A small sound classifier, trained from scratch.
Model: 4.27M parameters, log mel input, arch tc_resnet, widths [128, 160, 192].
Training: muon at rate 0.0019, 15600 steps, batches of 256, held-out accuracy 93%.
Data: trained on single English command words and digits, spoken by a formant synthesiser in many voices, 51.1 epochs.
Rows from block 11 of a small sound classifier, named by matrix and row number. Rows with one number belong to one channel. Each number is 500 + 50 x the weight over its row's rms, rounded and kept within 0 to 999. All counts start at 0. Numbers have three digits each. After the name is the row's rms in percent of the matrix's.
Before each channel's rows are labels from the 100 clips, of 14848, where the channel reaches its highest value: "top examples" is what is common among them; "loudest" is the band of the loudest frequency at the time of the peak. Only what is clearly more common there than usual is listed. The data: single English command words and digits, spoken by a formant synthesiser in many voices.
# convs0: first width-5 conv (model.blocks.11.convs.0.weight, 192x192x5, each kernel summed), inputs 0-95
# convs1: second width-5 conv (model.blocks.11.convs.1.weight, 192x192x5, transposed, each kernel summed), outputs 0-95

top examples: rumble
loudest: 500 to 1000 Hz
convs0.23 096:470410517434551494450554483557531492538477559571573420471475459461445445501625544503524484478443602432457501534449492552473508476413572476528560494529546516445448540442445541436529535455499479501434493521449459530526467509478518445468515527512523513456470482513493619483459488519566510463
convs1.23 100:521468410503489466499518490467476543450486382426487465489476513525502499503412479527568547548489335559543500494545478430515485469463388434524526396502491465549475456410520522547475417560461505479473455535530475443490482512548424462450510444542465482567499543473461483500514513484458446511

top examples: /k/; /oʊ/; /z/; word: close
loudest: 250 to 500 Hz
convs0.30 105:510575496566527540399507548454592499512542426513470576418512484483503479491435477489485507525548497490517424480415520504485486613533534515535429475549533471521384326510534483590519447559491565561458536597463428467486446479500524512538409513458559499408559476455502520600452517517585502497
convs1.30 117:504548538481495552514478415563504543491481507613530489476540538592511484541460519517573445400458477545533561507481598509533505502521366530487474578617473456481487371543449467516449508415461501476492540549513464452429606501560472488436534512574440468459526563532406598459477435496466460508

top examples: thin (high-pass)
loudest: 500 to 1000 Hz
convs0.89 119:518488493425469463505533477562504456513488454551432405515426434499487468464453524534485485437539581519504480475532465511514579488506537425417472466473526498569516570436494487549447443489486488541395516442467457618504548504467482455466500474583412483555438360441422513510444461546490506553
convs1.89 115:476510553534454559391532446425517443450443501458435522560494524521508487591490518577580447523420445426550552541451487504486431479532463462492537604621413474511465517487446491477495500518432514591611396425501552485568474522493520512471427543470534530492414510544500524458473457517514481560

top examples: /p/
loudest: 500 to 1000 Hz
convs0.177 084:562580536472507478450519398464515516485453520495614477517604547472508580411489544504495523562489558433384502501470597508486572559385444529528428412435557441519504463427559491503376476514510483492577452548439446367411534511399515430536465514408493484526557462537561564541568499584518449400
convs1.177 096:433482541575463529491465446591525516487579450498470527476490470497490529549538420568622526442549500524518538517528480466507541462565456509469521519533405502612602473540529540568479483612454476543532591552616550606510589482533448591454585472481508436489484526417487520550499481471539514510

top examples: intonation: falling
loudest: 250 to 500 Hz
convs0.75 108:591568543546484536447513541634494466392435561424411454479505493467446461549567414564476566498432477482515552544466513563440516438403508516524445415488449509446476455454527474436434432495435399480476520529452624594589560534488457514425462555472445539560444538590500559527514460499512500484
convs1.75 105:370442567574338556470427511367510558456544487512485526502465471487559516497537500456469505492459435476395514447429581545414476462520493487445456531576478450492473485524489566459500419484531540456471455480465438436495439497450552462612516502537506468502470512477511509504515460529523489484

top examples: /n/; intonation: rise then fall; /æ/; /ə/
loudest: 500 to 1000 Hz
convs0.181 098:490501544531506519461525523549517521535480462526492462440427481487560469474444583517496523505480528500500582499477388435432516501508512494444412418443478517517645500510611539445595561534556398456550498556471501492404536612475509416464540501520515503497535626473451443491529488485339467551
convs1.181 100:479451442414521493479537501483474466507501507474382447536515421519461468477450438526594531514446499497485589542473479485486515538460470430475501437451544493517475422546489502460526455440534475514422452514528421573472498481394548504534434439478469486518476377536498461470516521503491433511

top examples: /p/; intonation: rising; /ʌ/; word: up
loudest: 500 to 1000 Hz
convs0.0 088:417360517498574486436445560465588518545536519436430461555512512463469547449428572491481530491596514583454616550480496534528581507578488450548545444535501492455556525435552522486428475507603463548466534572540439551520510601416399476483417460494546560388479535430445555469616577528482492431
convs1.0 101:476524458477481454429474378508404492459569518550465560442500559457495498533563490510534554465494431447492487604485481492499481514467601543508502497499523501511576523537451374465497459541458542598567524565487483453523465459521456540471535425464552504642488429442495446492502523563408523580

top examples: /p/; /n/; /ə/; /oʊ/
loudest: 500 to 1000 Hz
convs0.165 111:459486578381479496506497439501494530465485544535456513528444517509490590480615500537518638462570540580418552479558444531559521538573570596525529514502479516500581474450447544481528487499488464483537477502456527537353548518429484467471559454482489399460410492506484551478452495467497532470
convs1.165 100:564393478548504536491449505484516520505478525494594510442517486463464442425467509480530448535507468492564455535482488498395533439464539415373466524589504492518547609535445464481459443493456460518612402496499490467504494503504482446472341486598593521560541474553546450557504490496495559487

top examples: intonation: falling; /p/
loudest: 500 to 1000 Hz
convs0.74 089:588435498482533526503496435498511511430449486507442561426472485604513582449501432463506527441489572478548547461606489557497532543605436412442549486468520455485486464597439464535478589532491600559535377475546447435498450521490520454491440552475506425484436454441498531459576520450498459534
convs1.74 098:530572506517593526597610578456516546430562542533413570519579464516499519561485423548498489530506452510506383585475407503534522503450455490544518464475427524518508443430520608490534474435497471477508445472519533588379552486472453575507508353499447572468527540565574451457487366494532520515

top examples: /p/; /ɑ/
loudest: 500 to 1000 Hz
convs0.18 094:471442540458491544594490532426535502491574417535613567542469394599463543451497540475427499476529544420569568542346467608436569496473402463542540439488424543436506501501508425520533565510518467467525498497520444550520550460455469531408459497497503541469490366536473538480496521525512480487
convs1.18 099:526446443538491394444489537500504532449460501327426448374484503465557560448470539531538445481467459453460541443455431415476420418548491473483517549475514419545442526424540446445505426487464507437509491466596421396521445476503499428499403437507580417498506493487545527514463501457612488507

top examples: intonation: rising
loudest: 500 to 1000 Hz
convs0.78 088:516442536460489508609525426411523405489470534551568521555511504569466414416417512508514487544469483471488492533501475506471475554461497518528461492515491430437483444450422513448464486551535502502473469483596453401572528448527485563474492530558560543445486437516443571576479505504510549610
convs1.78 088:519455538482498531355571668529604492391574533525478549504575525505518526476550480412504506512434432528509509573469444563409519506482506403455470460503560456460520502487524528465581491532547524494472509460425447597440442525397513464550474444393525474521516487481484520503507616515464440554

top examples: intonation: falling; /s/
loudest: 500 to 1000 Hz
convs0.187 094:388523499486538553477584564599636440468464471503500492508509519574484439505443436441541506443499561438439506446579496488449551500575470438611516501537427422489550535595494549517429429534480496501501417533521507492483480574592360466444439475529555543561535493448442495535499497532531538560
convs1.187 110:504502457515544416484486515478449474505540514469434525488513473532482624577545505549528505574458440536501529523449528508586470542528547497509530488531545556484474487356507486525496445480527596547499504487564550498492557491422453497426432522466441511543484529573518588435499605432480460515

top examples: /n/; /k/; /ə/; /æ/
loudest: 1000 to 2000 Hz
convs0.157 115:585464518540505487471493468509499482442496483447583472430481515509530491469469526549492534423467412479548535563406569514519451447535514405494397565473492492449526515522493502491484465510501432572464461477553498457605533616479486536434469516516469503563577537549516611568589400482550551552
convs1.157 112:455536466462507467507517435546512488555384472502419448490483480475490455543535510433496479479517501495384480430474508476491501518479532535492561482525494440531375423456489444543519533450460536442536489442435444528493500479501490426529547510422492440426392391445491351464457457482501486526

top examples: intonation: rise then fall; /t/; /p/; /ɔ/
loudest: 500 to 1000 Hz
convs0.58 090:504412552490491523500515418455558534492473568542439520490440422528455511530548455469477546549519608472462539552431438524473550527484498511494465572492464494467530370458498546544494501486566428392514532470466467474382546528501441466379385525441516633483511499447517465545395508584504545468
convs1.58 084:447532582439429491514493513576555556505463476548529575450541520580521467485478546495508496606517548517566521437585538586471460510493358516464546451522520529497570487580464489513483542551535482512500525495563538509596587497474490571583519530558461516565522545517502486460593566582483540469

top examples: intonation: rising; /p/
loudest: 250 to 500 Hz
convs0.155 095:477522528528468497477464480513500443482399498514476541410515568474540555509546471501478473473462519504467573495483598610468523456515429495534485602625540500476472480482517491550445415470434470509534465504493497488480555528502516563468533603471591548438550532400527513511457497472564567534
convs1.155 098:527484487460523602492414478528456538516509560434498499543506561448434364441507491539521441439483510500538510514555434463463415466442452508439490522482466407469470571534426456509465477432536485524561488567503492507522490459474459398520500452540416475567507441607514536517582437526519475424

top examples: intonation: falling; /ɑ/
loudest: 500 to 1000 Hz
convs0.137 119:532493455588532475531552493516483570486428467623518426606515425506491512572437479523464573548490535548546509503576506419456559513409478545501453483523487534471457482477534588439453443461486457425447581520405574512501487557506385451524641538490465498450479477510467645473515488386464476530
convs1.137 131:463457585512507637408438568478474433516432536479477426448435474428594560406501570437471434494537509499495479484450457508482333490402557462465548519515478442500493501572460472487395504479487470439500459435395519461505451524433586511478405497533443485572441478584505510508538519563522455515

top examples: intonation: flat
loudest: 500 to 1000 Hz
convs0.152 101:486660485429503517525461458469507583494521516481560573481538534521378495576538411497533469508474465465478487622516572448517465586535491513543481506467508522516458586478523401568485430534496486531495475535531458478544427472502393522506465543499546520471561486477548537578436555457494538549
convs1.152 097:567462546449459475532557468611532443561511482501569500495478503512602500512523535503464496585508466489564403480414493506602480538545501472527508471552567514494510524544411432466497504438536467452492487501564382448497466528475532438529421520469530437487534539546516527523475477578499486494

top examples: reverberation; voice: deep voice; intonation: rising
loudest: 500 to 1000 Hz
convs0.59 105:488481548511548565503497457536561485507542528470483503493503430536382487361465587491501446591536481474484502430553455505478497580489427458490576530434466457465446528523434514543526557579468506504448478489533483487494463530559394413515465616496513574488489531474497453548503510590392525433
convs1.59 103:507520473512496479600460457555481561568543497537558584543498588562506479533547493459420526499529539524511424582518526555419476504539556495427565531578503642573572496450564615449515476512485539528482611521534578519515648523472580450505508425517555477434496547546564442494491508518561549473

top examples: /ə/; /æ/
loudest: 500 to 1000 Hz
convs0.188 096:500454482506463459496483526487490462475479464546577539504482441576535501518456452479495538526564393505458541374529583529489446549538445582570479484492454498545616458473496549489295495510503411536518577518573438532424514642503493471444500563483497483334493432528485541471439510480513563475
convs1.188 093:470530490483545571440411477485417556521564464417432498558539534414514426469573481550513631427434530508499508647499422472454574549459561473447433523452423540513496652488518500446562398511508470582480486530485571530469578501512401474525472414513508487583517535375432510518521413511462612458

top examples: intonation: rising; rumble
loudest: 500 to 1000 Hz
convs0.44 092:518543458545472545465545586604568533465481450471522503528505479461466478408483552460408503488516486433494455518490507436539465514647524511520543474542457522492492563393559465537554482496397400556445535519522435416496563503542471453546538598464508537491558472510579476501492560587498474456
convs1.44 087:479489529460486613488409538500485525522457454465467466537528582493544470481496465520563505513477535534418477507551561612398483556508480576507505500577559488481518439554466581462497451501547560580505468560416493610479465456449484427562458544564469446480604516575479536572488480545602484468

top examples: /ə/
loudest: 500 to 1000 Hz
convs0.100 101:509537482507469518405540370574535558482502498582490550481505485448491501563535365486569543481461459440482509485563535568522494512551526583518457486679488504503546384456599542485376377443537383382529503506447573576482583541516439573489555533536517447517481471547518573577471482431466435472
convs1.100 109:451428582555524493437388572413527477506467515462439477504511474435561541473457552552472509432510505453528573555439499414459593458519478360540536528362446589578528517515484540472572538524539444580458505551461541473521484570494499411485413438480638436538599529445539502533481462559579534480

top examples: voice: child-like voice; intonation: falling; /m/
loudest: 500 to 1000 Hz
convs0.119 136:470414506550456468514481420475567575519536566518442555559578557451576487374534520448453494553565470486469515475535438589460471555411549515412508406558461528443498468534443579500445467493381484448578485490492538441428466572497465466469494540455539474499559488469466576478556606551574459395
convs1.119 128:468489521465512487486507476494480457556536324478510424436428381507441568454471452494444491419428529549480521438468551449575542542544392507603466475464522457499512554483582421457540533523439463493422477520543436395490526532504488428441457528516488503494559534558486390504494453443449480457

top examples: /s/; /k/; /ə/; /æ/
loudest: 500 to 1000 Hz
convs0.46 097:437567551495541496496487381536480468460495517477489452424486532521449468509514466452534547449585493484536463599404489545495493534472474424505553442509475453548559422517571478589476438579523551522505395598487420545515566533500409512493445499585563499516521421557557424536523494485427483433
convs1.46 101:423516594472538545546514482410557516555515549521467541508475430544547522451548512488438484521531491480486585441485500475517500472549573559517462572499552493544604605585477400503526507488593453503508511430544398463518478547528571518499485451555425550471460524425530415464522534553500508553

top examples: intonation: rise then fall
loudest: 250 to 500 Hz
convs0.112 109:542461556488499529423596490410528531488533425501474537567538534558591463435417565512536455459496539555473463489582498476517479506493467452455440514475482533599557483486523477555507478484418442619431557442568613429495555532507512398532487562547501488471468438347517552513611520502411516518
convs1.112 091:566546621419604524459477508433499564501443498487432406532501474538408452535514436489529592474617556500508529547421483526556498556510513511539469505484623486480487541556438469321463441549517486504492474421481398470572539530526407491501475393483530487523539514551436548505493596508489482451

top examples: intonation: rising; /aɪ/
loudest: 500 to 1000 Hz
convs0.21 106:459502475423504490487540494512593444456505418528512609532526551445454404474520525504536527507537523445479474464470389548583444532523491535400506537529440519539523427443489577562427475632566506523531530530535428449504513470491399442471522419447558489441528431412553649450433568460490509489
convs1.21 097:569444547515483476431475434411510452485488497467505498462482438445466471504538500427520491501399447553519527567461567501424491479567462487487475514558460563515460496495522533506522504452469504492560463494468526354548577471559534489481552618425524501561461483593510519501557400528478493479

top examples: /k/; /ə/; /æ/; word: cancel
loudest: 500 to 1000 Hz
convs0.116 090:523506541498570515492532565493506517524460503425434469465505473478507587551524487471489502508530421464537532486531598480507597558466502529498445430537465584496485467485573474478563490508589445391413470524527474410495475543496556487412478412574440565352518513492495586561524575502499489560
convs1.116 089:519522471511434512494511449579446467389530580498495483464535475489546464490424443494509502516492551518472383590485453485449404487594492485446562515479532482429504569558438556489436485431469485581551507528454516582408511457501496515519461437494514464479446537495479422430462441430433607431

top examples: /k/; /æ/; /s/; /ə/
loudest: 500 to 1000 Hz
convs0.73 120:468502538488546539658499428552421489504613456522504549438461479460512501482445410466565542491539552551572538545561503540546556516566437466503536466533392413465610422580482417591399535525489487511483457497495525489473522484569489448460464533558512543439470347499523454528435467545503446420
convs1.73 114:420450500418480571499535422395522528533425551499465361433459420441492484505512566469466503455502459521479564440474450513469514576455576524439567436493500458576533618446566474541435481449441430459458551521415485531512469481470532419468542424487500436562456451410546458482561466503452430478

top examples: intonation: flat
loudest: 250 to 500 Hz
convs0.33 105:497566484504476533497570488493537476516533415507518470472486483508414467646516505487560549455539445514496508453462489508538523536468434524572505466473582551496568530470530370510552532487513471596473494494445512479522515518498364540506527390496466543514439496463448526563394546485485563524
convs1.33 095:453516500552539516528449468504548490524460481544480464478399571553513524433444489533464461569524491475520536492495547484537496491466532495448507513549557418503537564530469437428416495535551535420431479557567382423563494482487531463471462496531520519507595528566525451512551505585504477538

top examples: intonation: falling
loudest: 500 to 1000 Hz
convs0.169 080:494521578477556526601545424479421559512474492436484574430486547586518518451420471482491483460451444505544518547476587470450420455545542490520507461534463439502476506582514434449533462497489474456568522454443498505562593578423442509595518498462557521414492458494430537557518540462433451516
convs1.169 088:511533533515563554486488469456434522477498394462621531607574501518463571549466473514517494543443353459546481481404483486490529415445414465567545525586485493532528461413526419557528520542496507490490434435603516523497490444531435474463429472478533495457543593503569618502533417460572583413

top examples: intonation: flat
loudest: 250 to 500 Hz
convs0.1 101:530460555477526473497541537536449507538588464444496420467508457557454446466532543579517520455426468430434414564456488417518552544468494510548546482531580549493494537506441501549449592525483449592499564537487481564491543509452456543449558381604491482573458415543529476493517512518446529442
convs1.1 089:477531485443498528460548422446578517499412575503556471427528413504489504596456526459609434491522475506508466462454476530537535520515432428488513528392486452513511467456449458447503433530474481530529482428480443367531473626488517434479437519545482563419531578473388514517462557520470520578

top examples: rumble; /ɔ/
loudest: 500 to 1000 Hz
convs0.92 095:502476502502508550431520493529531464533505566422426532407528531543521428457513410453456477579484638450464475549517485477458514559619485488553518492505550521503526386516556482531464579514461448546516517542545465551461513492506397437497438520444543557457512523454530361564536478575508516503
convs1.92 112:538590590514547543488493467516460537435468452571643571419516571465466499479529588473553504438565502447478517386510532482521505434455504563511455532513561524455485519556425507530516477555510483449562562508479395511553549470497561575426582508511482448520504527545503423432469583407515566373

top examples: /s/; /k/; /æ/; /ə/
loudest: 500 to 1000 Hz
convs0.53 085:480472568510521534453521495495575466499454533496464456506511512492563491538516462483587513639630499513536531518432477451511517506468485576485414475490482484535560454482494530469517499513496448472461531578439411433564551475488543492501501458536531535429495360555569547463443512532527594532
convs1.53 094:456518490538452449470578598507544540419446571464535568470495513529451505475489455517512616512420463451480604679632476462506560515542481453475555458397569446520541588512598475536415490587602495491504419468534500486537364436444425488508486532461508441461516511477504514534555533464477532481

top examples: /t/; /u/; word: two
loudest: 500 to 1000 Hz
convs0.32 110:461477579485519505426457592504534534679557445490471489474557439488576520501453437523493531520513558516538444506468421568444623521548519508489535494499546451536545466490416502545452402465516358472379438497519423462606539491601406328473444555485501464544503465529454495463545499557489437523
convs1.32 093:480536520522519451485526572478530467356557568515547567526487604531451377453459534551505526563530463490453540521481521451519440534493514539452422492535545568425484537444574476523488424442461464520576534509569601487510452603499483462443494520503505500531499459440507451551615552521479478500

top examples: intonation: rise then fall
loudest: 250 to 500 Hz
convs0.24 084:473421527509488495438430401494461632574535446486467549595531476514495475564581478514404573562542519435459491411528515493577509477505520502548597463500481507589516503516510550555394454427510425445444521509511441453487440566460442448611480569603460519459499319426473520526435477546524521419
convs1.24 088:541546486563484587562557567567541485519484568562521473537528504535454416387437609479450456475556490505571514484524516547507521526515492555438492522504435479451565555452532441490517553421508573494499544536509514574555422569596544482490560552401480631517533495446484462438559540552470518568

top examples: /p/
loudest: 250 to 500 Hz
convs0.43 103:432602474463478493498426501504507391461386445459563537485481473579418495540436508422501501556533502490551536520481516545511516496559465537457505417604554502443597451432520524592416466542518424613479452539496494509416530518484376483443565489535500556438552500476566540420468457562482570551
convs1.43 102:507472498495505616507564539467509585515630533529497495444531547581542516506611464597527461567480446451448590526446486506531376443429539403561416447517506472486527436377447476409477480509520477400571428427565503549492430530508493529558413487550499502488494517502415602574541541487490479493

top examples: rumble
loudest: 500 to 1000 Hz
convs0.22 100:447587493597421535499587382612544528500574479447445464466413413453543534427541429626577502460491415432465457494443408476380534483491503524536560527542442445521513472501453502431522484561516545557501465466498475562522513467479384445496528467485524520533494503474558451457525446547507500549
convs1.22 102:505426510435537472515478480384497463588491532510570493584575529498456501568475449387542487488491573554570469512534585495559581496548499499496507492520475434459454478503602499584507434456465466489511437404480518511405523590486541529518541587535503505521419547479549450552429431560541457476

top examples: intonation: flat
loudest: 500 to 1000 Hz
convs0.162 093:520553544410509520494429464529487598508480445428480389548527418531492539538528574590475516593503616422520547556502522491516569522446457371514470489581508478550537524528595499486593420544455457474445425555485444513519575473411440493471598444493575576543546576497510539539543467459467493405
convs1.162 088:501526521546577498513481529549470501525399408499480535464557428492486503498445405605490510452418401498463583512464529405472463383445518593555530518472551501500537520430494419505541501486525451452490455444535580586404513566606458551510432431495466456449382397435543478475458409389539413521

top examples: intonation: flat
loudest: 500 to 1000 Hz
convs0.72 095:484575492562451475492514478586548471441440500489535423492443487567519514585513490526529508475425502506485471500425525485470506529540551553478514528531457591530503530419398572571386491378588427512451526561449499556464515538505456540415504473526505485562444527504528572448460544517464469552
convs1.72 091:466492441548505575461464502443441525478491465486457495506519473527482467571408382523515472456462477424478608510478614470498538403443514478566470448453413464466531445440577462437507522547522455425514463480441615526398552503444453481434485422472552423520535578596463468511503516433549434524